config.toml
train_examples = 97500
image_size = 32
cond_dim = 128
widths = [64, 128, 192, 256]
upsampling = "transposed_conv"
optimizer = "soap"
learning_rate = 0.004
beta1 = 0.95
shampoo_beta = 0.95
max_steps = 4000
weight_decay = 0.4
adamw_weight_decay_other_params = 0.05
Rows from block 3 of a small image diffusion model, named by matrix and row number. Rows with one number belong to one channel. Each number is 128 + 24 x the weight over its row's rms, rounded and kept within 0 to 255. All counts start at 0.
Before each channel's rows are labels from the 100 images, of 14976 (inputs lightly noised), where the channel reaches its highest value: "responds to" is what is common among them; "place" is the part of the image that holds the peak. Only what is clearly more common there than usual is listed. The data: rendered solids tumbling over patterned floors.
# convs0: first 3x3 conv (model.enc.1.0.convs.0.weight, 128x128x3x3, standardized in use, each kernel summed), inputs 0-127
# convs1: second 3x3 conv (model.enc.1.0.convs.1.weight, 128x128x3x3, standardized in use, transposed, each kernel summed), outputs 0-127

responds to: blue object; its colour: blue
place: middle right
convs0.127 [163 137  65 141 127 138 142 142  97 127 150 110  99 131 135 121 102 118 151 143 143 148 121 112 111 122 129 125 162 125 109 118 142  93 134 148 145 143 159 127 141 143 110 138 123  95  94 131 118 113 138  81 132 134 154 154 159 152 155 130 146 143 100 146 127 146 130 156 124 143 139 132 155 168 142 149 125 103 124  99 105 154 102  97  61 113 163 118 129  97 172 106 124 159 160 158 125 142  99  97 145 134 146 113  88  98 131 137 141 126 160 120  90  95 136 137  91 129 102 167 148 187  65 161 112 126  81 105]
convs1.127 [112 148  87 132 177 121 120 144 150  85 175 170 142 102 134 143 160 136 153 151 167 112 112 103 139  85 124  77 121 142 143  88 139  76 127 129 120 113 129 127 131 115 100 156 122 179 143 134 123  93 101 109 153 105 107  91 139 131  92 131 128 108 109 131 130 130 134 126 135 136 122 149 105 107 135 139 151 138 111 148 152 123  97 128  77 161  97 111  87 111 134  93 136 123 149 129 138 159 157 105 134 123 157 140 154 151 122 161 126 167 109 114 181 139 104 115  96 118 188 136 143 146  93 144 112 139 136 173]

responds to: blue object; its colour: blue
place: centre
convs0.44 [115 112  81 129 113 129 122 105 142 142 137 124 118 134 127 166  78 138 119 130 140 128 127  92 111 150  86 127 117 124  81 113 156 141 120 143 120 172 142 119 153 119 158 125 109 132 122 128  77 134 143 133 127 142 156 158 153 109 101 152 119 161 113 161 152 218 183 106 125 130 118 130 170 166 118 129 158 140 109 133  95 149 105 111  91 126 139 153 103 118 143  68 119 111 137 123 117 121 129 109 142  95 135 123  77  97 141 134 130  95 136 140 110 123 133 132 117 168 127 182 115  80 110 162 133 154 148 144]
convs1.44 [138 145  95 123 123 119 157 126 165 143 144 138 114 105 121  92 177 118 156 125 177 145 111 102 154 119 143 127 130 116 164  98 142 122 129 106 158 110 115 126 123 112  88 127 152 145 127 149 147 119 116 126  88 100 127 176 114 165  88 101 139 118 158 113 172 119 137 155 164 146 145 135 161 119 125  70 128 110 133 111 141 100 126 157 116 145 144 127 114  96 130 101 137 150 169 102 166 106 154 138 130 123 120 135 141 134 113 134  10 151 148 107 141 137 121 132 127 144 181 136 165 118 120 137 121 126 112 132]

responds to: blue object
place: middle left
convs0.122 [185 129 101 188 156 136 156 131 117 107 166 138 137 129 161  99 121  95 146 106 152 128 112 129 122 122 147 152 158 139  90 193 114 112 129 115 119 102 103 123 136 133 149 135 129 130 138 148  92 134 117  88 114 128 117  94 124 125 150 143 129 119 117  84 142 114 111  85 104  99 139 135 105 126  91 111  98 105 121  93 158 104 137 121 128 137  86 103 131 134 128 136 137 164 164 145 119 129 120  98 146 138 143 116 164  97 151 129  99 137 170 116 163 100 168 110 158 176 164 126 158 109 127 158 122 185 170 143]
convs1.122 [144 101  83 133 133 127 131 131 137 129 133 114  84 122 130 173 127 145 122 135  97 137 132 133 110 134 131 124  96 126 103 141  93 148 159  96 151 130 162 143 160  62 176 113 135 150 121 112 171 129  81  91 165 132 121 161 133 115 108 101 100 113 177 165 147 157 129 124 124 189  90 140 116 139 146 134 154 122 154 135 127  88 118 165 110 136  79 103  90 139 131 163 115 180 131 117 129 156 156 118 118 139 136  99 128 176 129 142 130 128  91 103 119 112 111 119 105 140 101 157 172 122 108 146 123 141 132 113]

responds to: white object; its colour: white
place: top centre
convs0.21 [129 106 137 139 123 109 141 120 118 118 152 158 157 151  98 135  90 135 106 132 119 117 143 146 105 145 149 116 132 128 137 178 115  93 132 130 110  94 140  71 144  95 149 140 146  97 141  97 205 131 115 139  94 126 148 140 104 105 109 105 143 119 137 111 122 119 114 117 138 125 127 128 153 104  96  85  99 124 134 209 104 148 164 100 172 126 116  98 146 100 121 110 140 149  87 105 142 130 125 119 138 134 110 136 129 194 119 129  96 137 142 160 148 164 161 126 101 158 142 145 113  82 140 163 155 150 124 100]
convs1.21 [117 189 114 145 106 119 119 150 104 215 142 163 121 171 136 125 131 120 132  98 135 121 156 104 129 136 112 115 125 123 132 155 106 189 154 145 121 121 131  94 161 123 101 157 142 122 114 150 183 145 120 116 114 121 151 129 110 148  99 104 108 131 129 138 142 154 119 141 126 124 148 134 155 146 130 145 164 104 118 130 192 171 167 146 129 166 128 150 150 111 129 179 131 142 142 128  99 125 132 130 142 159  71 150 143 136 131 106 106 132 120 106 120 100 131 119 134 139  93 149 115  82  83 123 149  84 115 108]

responds to: white object; its colour: white
place: centre
convs0.110 [ 93 113 137 117 100  92 111 109  97 134  90 109  73  84 169  96 148 167 129 147 119 120 180 113 142 142 134 150 128 149 187 149 149 108 140 108 134 106 135 127 136 112 164 137 130 145 134 111  77 121 141 107 143 113 106 117 127 120 151 122 110 135 130 152 122 105 149 162 155 125 160 111 114 142 156 132 173 125 163 115 149 121 119 116 139 141 135 131 130 104 181 129 164  97 162 109 129 113  98 173  99 112 128 128 111 126 138 103 154  95 127  95  86 143 149 154 107 133 160  83 143 118 115 119  58 155 125 121]
convs1.110 [ 70 155 173 118 120 145 138 129 122 124 110 102  95 130 145  86 119 134 125 105 120  94 151 114 114 187 121 148 103 168 173 165 126 191 130 164 152 127 138 111  96 133 134 101 127 119 159 111  70 123 105 149 146 113 148  98 143 136 138 106 111 133 137 155 142 105 117 141 103 131 131 155 154 126 141 121 121 142  78 123  87 143 147 141 124  96 136  94 125 120 116 114 106 137 122 162 143  80 133 171 119 130 148 136 135 153 119 118 190 165  97 139 164  89 115 119 154 147 126  93 146 116 136 137 130 127 163 157]

responds to: white object; its colour: white
place: top left
convs0.103 [147 124 121 177 109 132 147 139 127 129 118 125 156 139 186 118 117 102  91 110 116  94 119  97 174 155 113  92 143 127 168 169 141 160  91 126 144  95 150 159 131 120 119 116 144 157 149 109 131 105 123 128 101 143 128 100 129 146 113 104 104 107 134 133 133 103 111 120 139 133 155 126  93 160 150 144 127 105 119 111 106 109 101 127 122 132 122 172 126 112 120 109 165 137 155 135 156 126 127 148 121 108 159 129 150 118 156 114 101 158 148 133 132 191  83 140  57  75 125 125 100  71 106  89 122  96 103 106]
convs1.103 [162 125 127 167  96 147 131 132 122 138 130 156 160 147 107 146 113 131 107 113 119  98  79 149 149 105 126 158  82 177 133 208 127 154 115 135 136 127 156 106 113 135 172 140 117  98 124 111 152 115 142 157 161 114 127 109 120  84 127 135 151 153 111 128 148 157 133  65 152 156 133 154 111 112 121 156 118 118 151 127 124 171 103  90 145 141 147 158 121 146 146 131 108 120 111 147 159 117 149 128 121  94 122 105  88 125 115  99 116 167 119 136 148  75  96 137  94 130 150 116  79  96 133 108 137 121 139  92]

responds to: white object; its colour: white
place: centre
convs0.102 [117 134 136  88 125 121 133 147 130 140 121 117 133  83  86 154 171 157  91 140 100 111 188 115 100 138 180 161 111 134  93  87 115 130 132 159 124 110 116  84 171 132  94 141 115  98 118 119  74 118 171 137 109 140 142 169 155  80 143 133 148 140 142 158 153 107 135 124 123 104 141 103 115 142 156 149 109 100 122  96 119 133 152 112  96 122 147 157 143 139 134 150 107 139 131 128 127 127 142 122 131 101 123 125  86 114 101  87 136 111 103 121 112 122 121 137 141  86 174 115 157 138 166 151  84 139 115 176]
convs1.102 [ 90 152 166 103 120  94 117 182 135 157 128 115 146  85 132  74 111 112 167 153  99  91 142 137 107 112 179 162 121 164 128 105 137 166 120 158 126 118 110 100 105 111 110 114 103 137 117 116  63 149 118 165 132 131 149 134 135 160 156 148 112 127 125 102  92 107 105 116 129 168 156 124  84 129  84 122 147  94 126 140 157 142 137 127 112 100 103 120 153 149 126 148 142 126 136 111 122  81 136 129 158 116 143 120 146 117 108 108 144 183 140 150 120 117 117 138 138 150 102 134 137 157 138 118 198 125 126 129]

responds to: white object; teal object; its colour: white
place: centre
convs0.40 [124 156 151 160 135 166 139 174 120 134 133 122 150 125 144 127 108 160 127  89 126 147 125 146 126 115 134 138 128 132 127 107  99 144  98 119 130  99 122 125 147 122 112 114 100 132 134 116  74 109 116  90  76 116 130  95  72 118 179 156  78  92 103  75 111 162 134 129 130 112 157 123 109 137 152 155  92 138 115 111 133 121 113 158 119 110 136 118 104 110 164  96 137 130 150 124 155 194 161 146 142 129 174 194 153  97 149 167 143 119 159 130 134 111 105  93 119 142 154 139 123 125 125 133 110 133 105 161]
convs1.40 [133 115 146 128 135 113 137 141 125 109 141 149 124 102 114 149 127 126 150  86 183 151 110 142 154 142 121 135 159 132 109 115  88 158  87 139 135 157 110 130 106 149 166 136 110 140 110 138 188 187 104 143 136 143  87 111 128 130 114 125 209 117 191 126 138 146  93 126 120 103 120 140 132 140 113 113 140  80 126 103 123 121 125 100 127  95  88 109  97 145 113  97 169 132 111 144 113 129 139 135 162 111 132 121 128 155 141 115 135 132 132  81 143 133 100 169  94  83 109 126 179 155 145 135 134 115 159 105]

responds to: blue object; its colour: blue
place: middle left
convs0.120 [123 108 130 117 107 118 127 123 112 153 127 158 112 157 107 161 106  86  92 154  91 171 146 148 160 132 181 131 125 172  86 146 139 101 145 127 132 110 104 121 137 146 114 133 126 153 136 125 142 137 145 101 148 117 167 113  97 160 135 174 148  99 134 118 103 102 134 132 121 135  95 112 163 116 140 133 165  95 111 146 165 103 111 102 110 136 137 126 139 126 154 144 108 147 132 119 113 131 143 142 139 104 109 130  80 112 125 112 117 109 130 127 145 129 114 156 174 134 142 138 134 179  36 193 135 130 101 173]
convs1.120 [112 140 156 135 140 101 123 134 118 122 135 106 173 137 128  73 127 120 115 126 108 168  96 119 132 132 104 153 116 148 138 120 123 107  85 133 119 158  95 145 124 155 142 118 152 111 126 149 150 155 111 110 118  88 119 113 110 119 139 134 153 125 152  65 142 148 122 109  93  96 187 143 130 116 135 122 122 120 162 141  76 107 107  41  78 126 137 156 131  98 141 152 129 112 137  92 136 176 151 113 107 125 110 110  90 112  90 151 138 132 140 157 103 123 145 112 126 140 108  78  97 113 154  97 124 144 119  94]

responds to: white object; sphere
place: centre
convs0.96 [128 148 124 148 118 148 149 123 118 173 127 139  93 102 112 173 114 118 160 107 140 153 150 138  83  92 116 109  72 128  91 126 112 133 107 132 138 125 123 105 140 120 193 114  99 165 111 133 131 130 120 163 116 127 126 150 131 151 123 147 156 120 138 125 181 160 137 136 118 139 108 104 125  95  92 141  92 159  99 146 136  97 147 150 137 143 113 167  82 126 141 111 107 149  83 138 119 143 153 120 175 166 128 139 156 166 180 132 139 155 152 134 144 108 152 106 103  91 104  92 113 119 167 126 155  99 106 110]
convs1.96 [160 130 119  89  89 131 117 114 142 173 112 119 117 102 108 124 116 108 136 124 128 131 153 149 139 112 111 121 144 132 115 129  92 176 134 156 152 194 166 126 137 160 132  83 166 110  65 120  87 142 138 171 137  99 127 111 163 116 132 159 147 136 136 122 150 104 123  95 123 116 133 146 156 115 112 120 123 115 133 131 105 146 133 110 157 135 178 131 142 155 106 161 125 172 102 151  86 119 114 174 143 117 147 115  97 130 172 128 101  95  82 138 145  99 120 159 111 142 111  93 108 130 163 114 140 180 120 129]

responds to: white object
place: centre
convs0.75 [148  91 116 107 111 130 104 115 109 100  95  63  68  75 126 147 125 136 134 194 135 107 122 137 129 128 149 114 113 137 125 137 141  95 126 178 133  81  89 108 141 136 160 142 178 127 113 119 111 142 151 143 117 129 154 168 139 153 150 138 188 173 106 169 119 153 159 102 139 133 149 147 149 153  90 131  95 121 153 154 104 145 110 102 144  94 124 126 117 126 153 133 113 116 146 133 105 121 137 104 114 110  91 114 121 166 157 152 130 152 109 133 117 130 119  99 143 116 128 146 129 143 155 111 159 111  90 126]
convs1.75 [106 147 168 126 149 170 167  82 143 156  90 155  74 142 166  65 145 157 139 138 130 120 129 124 126 100 111 131 127 106 130 107 126 172 117 154 134 162 120 142 117 115 147 119 176 149  88 134  77 138 150 152 154 144 115 120 144 105 163 120 180  69 138 124 129  82 126 135 138 142 128 142 150  84 135 101 115 130  86 113 131 116 147 141 106 118 134 136 134  94 126 114 138 158 148 108 112 134 134 113 157 105 138 111 145 133 147 112 126 112 121 180 172 123 117 132 101 176 121 118 145 110 135 128 143 179 123 139]